{
  "train_examples": 195000,
  "image_size": 48,
  "crop_scale_min": 0.8,
  "method": "simmim",
  "mask_ratio": 0.6,
  "norm": "layernorm_no_bias",
  "mlp_ratio": 4,
  "precondition_frequency": 50,
  "max_precond_dim": 1024,
  "one_sided": false,
  "adamw_lr_other_params": 0.00088,
  "lr_schedule": "linear",
  "warmup_steps": 2000,
  "weight_decay": 0.06
}
Rows from block 3 of a small masked image model, named by matrix and row number. Rows with one number belong to one neuron. Each number is 128 + 24 x the weight over its row's rms, rounded and kept within 0 to 255. All counts start at 0. Numbers have three digits each.
After each neuron's rows are labels from the 100 images, of 14976, where the neuron reaches its highest value: "peak on" is the class under the peak. Only what is clearly more common there than usual is listed. The data: made-up ball-and-stick molecule models. In brackets: how many of the 100, against the usual share in percent.
# fc1: MLP up (model.blocks.3.mlp.fc1.weight, 768x192), inputs 0-191
# fc2: MLP down (model.blocks.3.mlp.fc2.weight, 192x768, transposed), outputs 0-191

fc1.311:090153147111097130151104109134168108138148173134093142158142162142108112143094145117158128115125118105118123103120120126168164132106119105118116105119159089122130134141152093141152162130089078122125149129110120134135149133140144139136111113148094073204105144119113155155100123127123136103179090111136143115135134153131141119165128138167097146152099099125127135137160101171119068108142177119110166088100134131104080128122128156097104137175130151107131143119148085145141141162126110142134096110117137111156154152103147145138136135152110161125143092122136154072145111089105121189
fc2.311:145133129169142185138143150145129140100123106143159141120108108118117111128167110123086131116114138168124152137157123122102107184179174159159147152177125154117110085136105169125094105125120145166159086150142132145169107102125097144132130089128178119105139103152138127107147150134158130126096165145133138151162112116102138106095128075080153132135159151101117115105125186072122125155116089134136127151148103120140145137112111104150148120098138076147112107132117177146124117116120149110127167147142168136141122108133132122099146121099153139108104173121106112177128122105136141091
peak on: yellow ball (29 vs 1.4)

fc1.636:138160126117173121146116141132103083164107104103134138105101137119141126178107157163118110092128093101115111125143145099122102123135114103093128112170124157153142072093137119117162142187124125170151112039131128113149155135123134129127141116144106180113130102129122119100126100127145128141138130098073160150165132143131145128118149115125115126116141140157144145143172118119093136105139136136139143167117137162130132143108107137079173125118158188156147108107109143143131076132185145104114157141120123157132164173139099120117145072116137119137121141131140119110111124160173134092
fc2.636:138112150109118119116114086161146165141133132111116137132071169138121146114104137107171157178084121163115079118081178114133149166097123126114126095105148092154099134088124143118134103090146125119153148121139112106142127143072100127152116169134105143143128100114160091105111122165103104135121127128133131169153115155120137113194126130162117134097113115135123124112129124141121115128155142104111138086149138114145104109151122124168106136137161116168121088138105118115124158126125140102106098105129172118160082150147126178161105171156159166151105099155123131137123174138090111162
peak on: purple ball (39 vs 1); yellow ball (27 vs 1.4)

fc1.767:123162138134112155141149113147143096137118122096136171116071139105142137107092130158122126139094132101092095118092158162148125135168103108132139141113095139128140091162075102102109082168132152156152084151143108129121126150103117133142069135132096137121110107088134073102138123143109136104142107145112156123131082142147163112144110110106155138137149126123158143143160122131112148118131105127170132109115154132118108122145165152115148115120147160162212115136106119170116118085138096161082160132145107131116139125112129138163124192107122123147085154142152120183134117115114136131
fc2.767:152101084088143133121099117126120108129130105104128116139128123120116146092086155126150106109094073115126159138094154136114124132072187128135119119127134097158141143089140114087141134104105129131139124110122106122129137098140127148102124057085147108163157169119142153116139141118115118122167141126125097103115171161146149103103135158104130084139134145115175141114131127132148140100139117118101141153105099162169138128125107145130136129123067143194078115106132114093127156110136125147142099135138080157099181137124127198140100146105175149169130128119138126112121137158112114139
peak on: white ball (49 vs 0.9)

fc1.299:116154086095140130141122107142125124146104111139115154134119099124143136121119128143107120100188096094123100121112139132161130104172123131137156109158128141165135130193094074113107098161145182125138134147152137133089155129135145172113093122117147117144116093067171136127114148124126117075119095101102117161144098131119155098089119115147142102105156152105141170143144091118114102155144130134138148145139152148111139126159164152116153128139128158121087103148109137132135118125134125080139129156118092152165188148123098117171143132156135103128125120107048120154107118093111119149
fc2.299:145157171144114115146129154085115136145143131134152118115052186129118141142126118160152123121099138122097098105175093149140143112077136125121143133082116127121142132103134147161115125074172075108122127134114089167171093122158135135136120130104115120097178140122114159148122132133151120133133111167126144124153134200159141138130183146103116165159145135122155100149120117144141165115106132125132134124100105122160127153183130128159152137117119112149152138104143133089124147142165146123121090138112186158107143141125147142128125118105076155149117130143158142079157144124111161120
peak on: white ball (31 vs 0.9)

fc1.553:129136141111141104124117142103127105156145159122131129123124104141132141161123146125171137165149068131144098099141111129037134128174099141087178121131108130155135153143124119148094156119107140128100123147081133128141159117110108121140103164146147117128108093090119110106142146098102177155132090130137114073095110104130129138173124130144122134133111111128132128125130124109144158118100129096180148104094146081124112095147146121114166125160099167152071138196115098143148116141122184134155130171109169121107151131125116087112113145125113114152118154118130154113111163128140158117
fc2.553:132129150168124131154115116128148102129147127091133134114125141138114140162138098135125107119140087117148132137125116096119157135136115142145158147162130147098152096118088139118100139109189099157148137126158119138077133135119100143155091166175119103119087109112133133145091117106118150138117157117129148127162142192138111131106120083132117155119124106135094116098109128116158094156148151144168086089105111112112086127138137163127141127100123107111160153112122139171082095137156167119168108134106182134136098144130166152103142144113086087126090126099159073095156115149084157099
peak on: grey ball (94 vs 3.5)

fc1.702:142145134175095144123117108140120116101116106128113113078121151146053129117128141102109123128117111111127154118131114140145137145110169134113131127132077155093165146101105103099167135160134142149153145119123156143150102138154142089115089153190148158118165074119116109149110121151132081142128083133143119154156114156125134103146104097145148117120146128124135141114090129136133106201112130136165138130112128169120130151178132122122153103145131121114104191151149119102151138152109121125084141083079115127130133147105108129109092110082110103136090120128097085143138145149086108101
fc2.702:154114128076173137140134141133142134140173160150137149163151124129185142132121141178130126124135174155135130111139141130113127101170112138159109147142148111165086129149146129131120168118128110058139147153127095139086172123088121160140165098105115089124144165128135163116121138105136167132146178100131107126086149124119203148118159153122107127137115146126143125142129117116123169115125130125118120120131123121130135111090126146149100164108143195122157076127133138116120123145141127184154116148164124141120101137158112126136169154174161125114163123125146163107127136087155145165
peak on: white ball (43 vs 0.9)

fc1.486:105197163119118170116135138121145147126155110127192125145143124156142130129110117122133174090124127118126128137131105116122134059089111117141124104151138109121087137120130127135122108141113130120121130105114124156111140188140149092087124130143148144186126122126097117128122108115107119098087099140139185121160108088146130148128173125083102125210140165134137141155179138172144118116080089125124123076168091114110125080070103136120149087148131126103137141109157139107123134147125112128138142124116159131137103156133133163132132130082126095122125159119125131096135137134128124150
fc2.486:082151108117155128118130147157128105099102120128119109121139130109090116146127123109177093159129161121114154123137126142140098158135136126102101122133116140128133174121128157111114167151130144134113162129128185081145112097138117155130107160118186143147090128135160138151153127114121153147119152144119141116143133152124042105148125142104114108147147127159111147117146123181186111106157143135136124105187153127111128144086097110105125098125107125144131148113100153146128091095154118166120132132136123110045137163139106122123132162156150183177124134119142134109144121078125092165
peak on: yellow ball (74 vs 1.4)

fc1.522:129148096131159120141116133138111102139120097128136138127122121082131128112124094120132095126105106124163121166128097114163145136092141112123063140127137137147140119148110130172155094153137128131116082124198141139099187128138121150103135124130111126136170132195094107114144153132146122092104142135125130136156122110130123141099131119137131109132031144117117184112156122122140150118130121147115123103137165136150120138116110128134142140108113131173117124095170099112168145138128162118086123126163159159161123116134104122138105086117131120145116121133076147116133149105032115088
fc2.522:114083116132099121126120100144055114123130075153126137132095141089182112140116126139143100111133127140125106137147111143166128129112147110104119134185105123113107147121111143182113129148158125113109126145121146127131166166127143141164125116130139107102181138151106135124116162095094150128183164109136134132178093170129112076116086172125145139086094143127111166147113122128117115137117140130122099139199140145157113100134141120158103105124121104140130108113111141107141140127170158145130110144156106142111150117080177105106112125079128138109082132107122108121125147184099108135
peak on: green ball (61 vs 1.2); blue ball (36 vs 1.7)

fc1.12:099095127094130185090128160096119159115150106121161098112143084130158099134109163099168126147125133153103118126143145134109202136115080126092118095122144094134109128155117131132120112105130147119159115129113175125131142166158081088096136125132145141083129110140120122166115146111085134146147112137136152159089112135087140156187116131131157125150107094122131103158119131146104152157138140142137099103128115109123140066196143110153130139075096170153155128166087146125135138165157119117127152154121122114131135120122130132107108154092097120150130129108158163104136129126113111148
fc2.12:133184150111103118116142144146125153133148143108121181168079143109120141095153092141149135112084098103108117127150118141119149129112145127132112070113102149123119156076119108133118139146116093108113104148162123120157140106129143152086160136125126136117115108147143133131096123161114123122138111135126126135160119115119155129148177136142118165090118163163160140128109135113114146093116167128137172138126091090126133156147111152139133118160144120132124104121141110091152112117117110108116122093114147072113155115158123162157166141110140144082180094112138179215124148057138112135
peak on: yellow ball (59 vs 1.4)

fc1.108:153124089100150151155123107097090117110130141116119127118134091137174110167109113113157123139167117110103109116184112087095173138114163138103132130138168099161132118161121122130114141103112128100152123143118146144133135141122143154109124156126152152065145103120124127174149137121103115140170114084093135137143115161128146118135120113144189116151141115136114134134106148191150135155094105116148099104067108135146118083075131106108115105137120148188122087186107137111124129172118164111122119143126121144138149128123154145122147146150081063170114115139102130129118136148116140136
fc2.108:143151115135143106127133108081167111153108142154166115180122124132085116134154101130131171156122150144106138112120154114137176173111127134131128118106130112079139123133107144080152121116131157147116147146112080117149120086139121131136072134141105118129146118106106152130112146114152124139128117110126116115056131157149135120128129130134090113141153094105154077170164118088103149098140113142126122136160110118154136113174103138124151131156113117096131134089096110120128118142187170105173089142131133159126129087125150107107144130121134129200128109111177103111137185177110151141
peak on: grey ball (28 vs 3.5)

fc1.222:151109132140146146141107124104088167141141148116151107131088107112158129177163085144144134115133118118106085147139115112145162120151090149149123110121112156119145224138124111113141138116128091114113122116130126139122140151126108179183131107165142148113093114153107163147133121111132107127131170093147179130180152107121131152132109147165122160119096128132109147105101150116127160122107137129135116096076081140170080107120127136100114110164121094094121175141132155142119123124127137125156106105114181097153060126127123088111122154115104124151117130115127112150137160116143139164
fc2.222:077136115148111122136131150165168094123108129147104157123190173146105152077085154150125112137146136167140200111131148136172140143105155138135160141172109074127097069114112127153133120111143129135140103170114103132128129105150131068107124129076097127141159128103107124126119145146108121108141123169123088113091088133136131148146173101088133115144140134153150112121166132152143084141123101159115138141134149128121151139121150128120137130086170156138152102129116112138121133129113109122111142122138087173110186131139152132120137124128157146109152140165127182104127115126112125104
peak on: purple ball (26 vs 1)

fc1.294:137093159120108133134106130115082136146155168054126159152100123041121098134121128098153102094103185133127137109151094123137127174048110123150123130119121133138124164151139124075118122123125129130156115135197129125100182118152171120111137146084076106129160120132115138075128179115126115131108132107074118133153136097115145102099143139144126139127139128122140135122154128139152133156140110151106126137129127081133124131144143100102134129141127133130091096131155133136167120162128151123144106133140145144126142115118085143140096130118109177129118148140133138109130149132070124112
fc2.294:112087114151112115118153123122102139142166147120134122114119130080171096069096159115167135119110153138137169151207137138168114120124158122104099150159126108108115136128126165151092161132156110132158143151128107165112128135102171102121102127110128135123149137170117126118129165139139135178145150121076131128140115148101130093113134161128142162107121106127135121131126149113165120100125118156111140146136106133145124087118121102145073124123119111111114153062121145108120153161118169145102135085128141145139141153141125141123115075068107098091109116123139131165126148190125138076
peak on: green ball (87 vs 1.2)

fc1.520:100132169146138111067155108091100140090112125159102059110166098143126099122126100101142123135113098128155108116140122133101128131118113105087129095163103059142134146156111134113108115169135109113106160146137153124156139101141111133107107147129109086110114097191147118091150141104155127136144088127130142104098098092130133090135146109103101091143139124122110146153134096133131141108076123129117129111154110083069094131118107115129111133151147133118095111153126096187128107112122140115144103131105169105136131106105096073125121085103117159110138147125091139115128152135111099129
fc2.520:172122094120101118162111151152124094132149145088141183202167161144120158131142143141165121115155163113105150129139124136119111147136138129145159158120121165082125112081099141132135139125141131138132075120133115146104136126129127132134108133127121173143111123071088132127114147146074127079091136144107101076137134175076152207122106104142129140124107119129109107100106138111133103136126129152136101097093120152144124100121140128146111107093123099115150126078125146091108109108139143121119114138123123144125129161150142174072146160081140087139124131101142112100140132137125155120
peak on: blue ball (35 vs 1.7); grey ball (26 vs 3.5)

fc1.180:142155109128120133152138124139111143144108137108166074131124120120130138105080110146114117186102149126176124136155130141120134096092128129153074119110118131103143092116119117119154109146117139138167162131145076147157103121160096131123119153111123150101132146093074068170174127120155110117132125117174120114105123101126182131099119105124121126118130157142102160121168143161140139147089105127138121090151140147153158132168127121141150127108130103067144132111142113076104117135160161149145109127129120150072101090125123128116131181131129112125139157163176163117120140127189111128
fc2.180:095138131141125132116148126113113136118124147096125111121129136140101136111165088101125089133094162101148109139158138131142135125062149147149106112155123136057137145129151152202125127136086068146164138132135176126125125105132120114115117150131133105115126107114108062161098104168112124189159118113140137117128132150114169113083132110166126073098144149129154119117121142172110132129125166122134147118164096128170137165110113130129132122112151133106099124109131159142134137104143161160122117124123113145098059093129104177139110174131097098160151134135114112097152133132137118110
peak on: red ball (36 vs 1.5)

fc1.125:159114104100133131158117112098136108129120131155177091141100100140137100124126106127166140110137120130095096139156119118106089145097146123095112103142150074092121135161137121123123099115117128115097116186125120122148137149128139167131139147123134131075082123102124143127137142126107107128177102076106106142172132120093187126153123114118099165160131173137090136114096162202147157136103145136107115119098111151137122109072152137116130126122138078180136111165163134109136156122088154104119170134159171139141172137126136120134141129129132099145115115118102124172130119163122126157
fc2.125:135131141145190140129136142128126123156160121146115122141101151125158093179114127133115153104128141122118129126133145136147161073157128119106125141094150109181139171115126110118118177137144115095143141146139173160115121117144150104145131131107143170137143115108129132136136120134133125132124116121144114127111114186122137122132121195081107104149171067110153132178144087121090123135166120161148125145120146169179100109127104134170150154098113153118113126081108146176100101144155138131143110139140096152095104126118086115113080116156115163143149140132138076092146120133075105143
peak on: yellow ball (54 vs 1.4)

fc1.211:143118153135129115150141138126187125085151130132136139135114099111147119146135140104122121123114142127166136110143126142137110087108130136142132150076225132163128111147148108106130134102146142128144138128132121161140161138138126094172141115130160142166140139140106132111156138104134121116149120144093097104118118148135128174193173132184141127079098132144156134133064118124196131158130119122134138118115159107101115122142135121120135054166135116148111102138165171149154117139147133127124104100114104107126161098122148061140121127113127111106137144143138117149119120077078125089
fc2.211:107194112093123127104116115156091106163080123146143113123114133154119119125105126155166135154120149164077128173140117128130150143106109118142119142136080147097137126126105115153156090151126119144103140111102165064139128086170113192128110137170104114102100116130142163153126137157115141145122112122181158149122137121093096106097087117100134113125146138136108078130132139140070135125142134143137142167156114135151119135117139157161150148118102103093169163129102105095103161104118126137121117145143134150110111109119116144088117114169118163158090105137118149143127144145183148151
peak on: green ball (90 vs 1.2)

fc1.679:131152129137144091102119118115107086146109107135152095133145122107132152129090137152129197104147066134131143126090124148114100142162130109132134099160111150126132112123132099163122134125146124154162110117089119180155105126129074090120140132123196088121128163128146118177151124111120124126168135089175103124099131138114127112152117141131131133113090094106157077123135121086140125147078126079140075104131080153126141149118150148135168065115143115135114121141169143159111129141145118141104150094134082141162115132118132174129139122148130154134149138096115133141099101110145111146
fc2.679:160113134119119159161125133147128175125164156105116158084097126123134091117137120120167083150111205128161115121144113126145137151098108130111078127120147101129120170116133131088104121108136109112163134154161113108094138157122165106144103098105088153132131100131109117076104134106137123168112115165068180122157147152128087135143116073121093127167157118134094158155135138160128127100168129152120154148134145106112121077142122099121127178140100125104114112117094117105138123104114151139138141155124171102114154118101126100093125145120087114106105141133154108105127144142124143094
peak on: purple ball (43 vs 1); blue ball (33 vs 1.7)

fc1.233:112108132094171151098128140117112098153163146096116132120150152124155161113092166104152084133148117083105092139151100141104160162134105116110104108162184150152128123138125142122117136156095114087147151141141154163135170149113140133130171126115126139104172118136150102180162121096069158162167119110107140121115132137110156165121127121130111087127107091112125143170187082131098119180122121126109096153108121132149121101080131111113151131144104165130139123147127121160122135155134163100146143151097133131103076163105143110109116137151074130151158135137120137126119145133134104124
fc2.233:159100080115124119155132127112129156104109135130156089154111104133084142115153126147151185158132168147137125150107159137116181135091120135097152138185111129145085108162171121089143113080073141135096104110126074101132128123171092109115088149132124147144128118101115117122098134127183140105113099138093113124102137096150101165167110130172115132162115106138119096109123118138159125142171148124147163158154126145132098097116122136123050105119109110114138128092131106120117138113153117140125138137143136119153140125133171098173111169155128127152132127142136130159137144141118102105
peak on: green ball (63 vs 1.2)

fc1.279:171115126083136142118143107117111115137125133094120115158160103124148146126100139106147111146151113107162116140141109119092144137084138128150130093144114101138110141109110147159111121119126140119180138154139136094114136141141108168124122177182136131090122136117135144124125141099124114110150101093144132093126105164075123135152131138156160109176170076151161144125114096144135150169113170118126114162098160129090076106089147117192123155124163147155118106142139081133179121163062136127133110100099119132139158142176156096131131128156110110116111107118117134100091126101132113106
fc2.279:150155114145136103125123108136134126096094122163120127070125108142082137098113160138096130110158161127126136095149147112134119141149096142133125122064161128152112138148160175120138122113147140109115144125106119102151083128088161121158112114139111108112105151103093130156101130106134141110111163151096117137136105148131132126080143127131122117087119136095147099118134137119126124102147065136177134101150081092131134135149134111096158078157132152076135189137096161132080144110172142157133127151140136144168125135107093114149129103119138108168125140139148132132164161197125167120
peak on: purple ball (47 vs 1)

fc1.384:152124144083162127148126107098103129132155107137118181137120120118083144128115150151140144091132105141132109126138134130133153099090104143119140106152087137146106093147139154122064165166106159108112126189088098136118129104102095123131121107144136158098144130090131138101130113173121109141109140110138173134124117154119139139125125111118096136137135109128167153160149088080159060179161138145131160150134122114093115135182095114142130126157099130151133115129105109125113100101188152122100149102119105127151191130130134140150123116188112127147163140155129122140137128140090156110
fc2.384:136142141147088128127150182183123146124094127142110143104141135121163125153115170136145129145143115105107126129152103149131111120150096138136124169113134120116154122147138128149161113131111137122134110109211110143094163138099136122120185119143121112153120150124137110122141118097144148086103126154156137110131147122122118161106133120153123183089084152100136158117144158109106127132147097105105109111130136135115131147099146172115145137106179154082140155145131117125119162125047108147109153118122139062110120153147095128126146099124128112101133124140113180171085104065158128091
peak on: white ball (30 vs 0.9)

fc1.34:175076118114100114083131129118069129077121112135143131165134154126104139170132075132162152138155134108132109143107132121143131156142114081127109123107069158106130138156162146151142137129140156129111142146145124156109133142124134138115105132170140141111129102062129126134119135169150135107130126115134138146151151154130128142168094124122126124149140193110150122121124095109155101145134164117165141122098167129124041141131173093122076136120121100099146142130117134139155113086123120144115117109122134118147173147092106121127129144107102127099150140107142175115115134052116151115
fc2.34:132133186140145160125124159150154104119105152125110191116138095142131108135167158167086116106125165169119139096115160148121152109137144138106194159141135099154114134157094126103130137119101132166156133139120120102108129130185138093098099128157112120126122088118127109161126142081139141123135103139115139072112091119132107112085100122119114108128124151107101142095130136118133142140120107093115130116118104131135186136144126083151106104135121156119114142121161148141152157143125093125123130134110087178136115124112090139126087150133146095130123147124139153119153186122074203120
peak on: white ball (30 vs 0.9)

fc1.302:126133105132132116078111098137138109134116112128098148111111140150135138136126137146142181091118125120128125108163126136116136140141086150110147151175165132130135137113113137137131140142139125142072106132131133094106151133144133128147134154106188134067148126151119097103145132162134094132094100109124135106076147132139162082120089136133109117128149088128122147185165120161060129127113163082137121106147047145176118151141174118136108095093129140132131130125162118145130122141133142128120095121118131123185201154137139117115124171139129106145126151118094147125140098155129140077
fc2.302:109090113091175112133121136115135100092077113131136119149097107105181114093125110125130112133155132154136117157101141135125114106130162131110103131083138114135136124126126162160107132143144072152195164113123129206138097092120111133150092135124143118130150138128126137126127136136132127120157138138149147152124073151117110156159112127155125149112123143134133118082117144112138121154134117166119120150068124131138106135162087117128142102140094117151129110069118193177157117113188132118121129109142083122120100162107150103139129148126163176162144107155144136119109128170151122160
peak on: purple ball (25 vs 1)

fc1.631:126145134161183139127133147112111165157162133160122119167138127095134148179140119133156100170113112092112116117123118119165138124138142123120118133106094105142115136115142120117161111096123117145164123123129126141145121102145122143109135181090170121179091121113113110131086112109090108128161145103139117136168173098102144061130121122132133145099136131154150126133195086106083114126090125190133144162161110129113091134128123135079146180153117118151126112133156105121095143139119123142162165152147141120159107127123121120130120084130173074111110110107105108116130158114134157173
fc2.631:105118159148117148111141111135131126182116151110160147143137170139096116120129115118119122095123146159114146134131166108138128128104110135177142115181096123080147120112122144137157153139119091151146101150156120160084141123102170119124131106157138095097148107132141130158093120156152114099145105127114108085129167133181166112090124109133135138137144138142106152097080125184134145133132131110173148169140099148144123137121112104092117088077095147153119136099160162169156098133136115142126130082114116130161150105139149174154135155167193136130132086122135102150125100120121151093
peak on: red ball (45 vs 1.5)

fc1.334:149121095071157114142142122140161117170149127121109133101140126118144112114112106115154135138186128169115127164119100113087136142112136142154099121147141110161159097115098130140130106064133133146115145123135127127129110134113129135172128207137104153137121131160144151148139134142110118133146119080121142125167130143104105152149124120142091112141136137117129146158185116142118141140165135145174112119104132108156144135092127104043122128123106163186097160111158116111171140139142120101137124097133141141156126075129189117138137149163126104198080105121123138138127140114132121111
fc2.334:142138100135156150131134149132121138086124162151150152140136113127094140145136123135136135196126145140116140145129109110137125115162102130128134116087145143109115159160145111094136129093134147145141154142126120105125108123121142138130080060155106123130143153144116135129102128051163152148124136109143108156064124169133126123072150119086137115127132130070123115129131124053105108093168018108120112146119129107144154117133095138164141099138163164114135174127093125147129125138122125152151155135143120132163115106120083124115140082144156118133105146127126129119129130122115151133
peak on: yellow ball (34 vs 1.4)

fc1.399:122106166110116091079137122120069139086128125112101118146129127094118162142139132120137105121101125138109128095166071163151113116167107135102087132171128096134160127129105105133081154159128144127139106103134096089126136133123223157132111081103113119129124157113151144108124154138125135165109111102120110138128148091087142109132080113159110080130125110094169136151138119104111111145085139143104090151129115125117144122169111109081165148143115121088078110139121145149146094127130101146123129126126122100163147137139154107118131087130127118122177115110155141135109090104132139139
fc2.399:138101133139103139137134141113114107113131175137110153136177116152117108129125129121106114118139170143093114136132182118077131133137103150128158141134097112110099170146146122119166118092102076121136120173129097103089135091116098092127128148132140172125114123143113121128114151096137136089143145114154119127094054186111131185098164124085135156126184136130124176105114107102115119120161080123103148142084150116099087099094126111123141142112139147111159122150128133097136150116119146081128129141141137130119159074130101155158132113133157111100128105143154130113157154173125114140
peak on: grey ball (30 vs 3.5)

fc1.490:090146142123135099119121121105082171127117093101110127110155116145106151142108127142191167138125131163147128120119120146133131157116089137144143122186146122126141099149137136095107123118119113069148079126116126110035126078125136132120129147130155144064104110154116144126165162152119155161123130133111138131121133098131152116130081134132120140159099111146154107171142134127074145116124110121117118135161131105127152062117168135148101124120131144145134118137092136131112144124114138129145103141125167143118181126148132146137119151122147116129139098075127146129160115197069119148
fc2.490:096106135117138135132138107113177157124098113153099114109157119169138144107101122123067135124161112124102098130102119107135089078101145118128172117122175128121115115099115152141131136131130141147144193131105148102150060189119145146124126120138169129153109131109133131098147117146134144122136144144173138149134135144126138196143099146099135143171145117148086121135103113114162125164115107154134077111088144181140119127139117099121121128118104119162148117120153118134065159132132091134105124107136069129158113168130141077111109127132144115134135125153108111130133143124189096142
peak on: red ball (63 vs 1.5)

fc1.555:131111152116119106139105143110133091113098141142110107119079116139142136135150157140124121101109112102108081121169119088137154157136129097104103088139151080164121146124117110085117099167104105159124076255107113144123118123111164117142140097151121145120099093124126127115103134135140143118122134121112131148143112159143178130098126096135123152123113123129169156133153086111153140082147146152154124138136127146119135111149141125149112118165142049125137098138078117152130094121130161110101129158149143143118112135120133103102129100102136125111098091118088139134109120129158138126
fc2.555:114104135174172110139107160133122146171170105117149125154152133114120122131146129145153124096085139151154126151126119133128122129168150144147130163130141115105126096144145122124163171111117134147105089137139110131110119094102097146097131151145135128133112134148105130142136111129134091103135148144147073090089109157164138145156131126103122121120163108136094184162119132139100149116102132139137151155115138101135129109140142146124158146105155173051165175106130102122094158108107119131124169158127088110107173157105119080121179098128114068135166138149134119125157081104129173138
peak on: purple ball (33 vs 1)

fc1.360:147101097175128167133128120096157112117072144146136090128144121084168151112065153089105122147139074117117137135145130123117175087113169106104107156118125129156103097100111121146121151115123137122122132157063171120132071122132082137148118121114147127138123151148163114166158133111138128097122157148176149121100116080126131164154102138116120121120121141117156156118150131130114136142121101136121131114099123191103101105132108087173140142116123139111111162112113099136081098091120135168098134110157114123105132153139120145145131179155145091141124100146144104117143113110164132116
fc2.360:079154169070121086122120139185111113159134124130103105107117121185105154141177110151093132142122121175141106115091136112166124151149120140141152147128125101092146134137127091153125114115151111135080156103161114120139147154111138143123119183147109129101106098096074155169089136127102131168129113115096111119126134177066147090071143101126138152131129090144153069124125125129096137114120127131133144128134086091117122158123142177106096141121108092135148147121134140156173160121133119131140106155129129154130139120122120121107113092115095135152158125132115126153101149127107128110
peak on: purple ball (75 vs 1)

fc1.153:217115129136150125122125132113160193135163117121138127127140100156138102121133123133176074114117117128096130108135154140131133098137154144140140169164084098141113178134141158118110145114134100108128127114114132139149119115118121066071138098120093152108113124119115124127093112116124110138180146172136145135113118083130125175120109141165185128086137110155144125152122110158156121112120146154123119130154125132110113154119127133107093174117125121126128159136128110125122121125142088137123119154124129112136158127126178094132144139120109043119143208113168100141103126132141123123
fc2.153:139080117165112127124130139142075091171161094128133147123083146080164114096086110126148119132117131138142136150123105165161115137131141123116103170138111119126106122130109147153150158141146125137154106156146129116162165152142150149169116149110127120100147119154162113116141161098108129121139145126095143145150119157134130106159079137136112164084069124129109123149121124119128127157144118124115101147165143149176140085105114064167113122104115117123114120106126151107129167131148164147102112091168100149141149124100123060095104099120124198109100150132114118101147136161104132150
peak on: green ball (36 vs 1.2)

fc1.645:129137169111124152117140108127139139120136131136164138126120081092152141112133098127136134121133150152108099089123177141175128104171113078101132112125126134119132124099127142148130143159140140110134125159150096118103111124131221153141036100129130137150149092163116090163123149139117157098117114125141112132119101132080139115130111118123137118152170111106073121115125145135134142119119117127133126141177116171123116119099136093120158148133113101088134109146121104134132101132116107150127102111150115098153166113126125131153093037133164130102076158167153132137113125145100137144
fc2.645:120095117124112130146127139140122084115106129118144132159146135150134124127120134164091117144112141133130155150148099148124096123168106124119111124142130138115126125133135147146162099107130151122109096134163104093125126133114133092106150098120119116144135157121112136085112102135125107168142092096134134097118145183141166117107143108098131147113162154104205108116157125131089113117118128122109141101104185111134133139109103175108175124132157160136142151128126141082137185102092161119135138116112139110144075118119125157206151054137190119170178130104116161106140102125124123112
peak on: blue ball (31 vs 1.7)

fc1.202:134072142140121125125131116086172168130111126135140115112117136124107119146132118150158143165132099143125130124114125139128158111109133104134146156159109121208153139130107140124129103090169154127090143117149158162129138135155121120124133126128097103146126111131103109126111122108151145130142156137115102110149137131095159163128139110131082112149142115088129134127132125119116106100123055074152073100119126167105138112132143144129164144108129124107100118120067189143171103131130078154126156112128126149054109114102149134113155119171156184087120128126142171106180118133112135130
fc2.202:106077157110138129108139068114128097114129117150115136156129107097122106083095115094098128089137129137149134113136115098095135095118094129129155138117124104138113120113125129149153146125105067107161158159112161148131124142135127141110167104139128102127134137128165110138131139128124145137146105132126167104110138109080102158108104165100143148113096103129142067121144132119119128135142126155111140121138150115142135151119092111107189148144132122121113135125115186157125098085148146134104126112147108156149105092069114165115085160117100123173108155118104103057129153196167146112
peak on: red ball (30 vs 1.5)

fc1.30:096106116142095091137099160126119174103102148116153139113116147158128162155117099150171143122119142104117097129119136131153146158129107095121100157098097150146110157138117120136146115098118175166145138138126130153172105063139117130161155129116104160132128117112123120167131146098148112123132126099108124128130115106113108145137166137150122128151125143120131126100125147151118149149067089145130148139113149137158157100137109134155118079076151136110153114121136131153127120112083115130108128187145143127118159172054075047107146146112148110120100125115153080176128133111109122134
fc2.30:117120106182138154142156116151139081143122109156119125074141120091103135119165142106104108133169144119154181135140108133146124135128102154121165162119113139107123114154125156149118122157139101127167125106132158161118122157168136118133135136116135116128130116150164104149146134116105101159097109132167146121103125129138081143101133101127144133143139141116097107161121114123129157124131109086131166136132169096119126142126161132100146160118106124137194140126132128119090068132106106078161125140127117106110089105086149105112023118106132130144169145172140106104149130109117157082
peak on: grey ball (74 vs 3.5)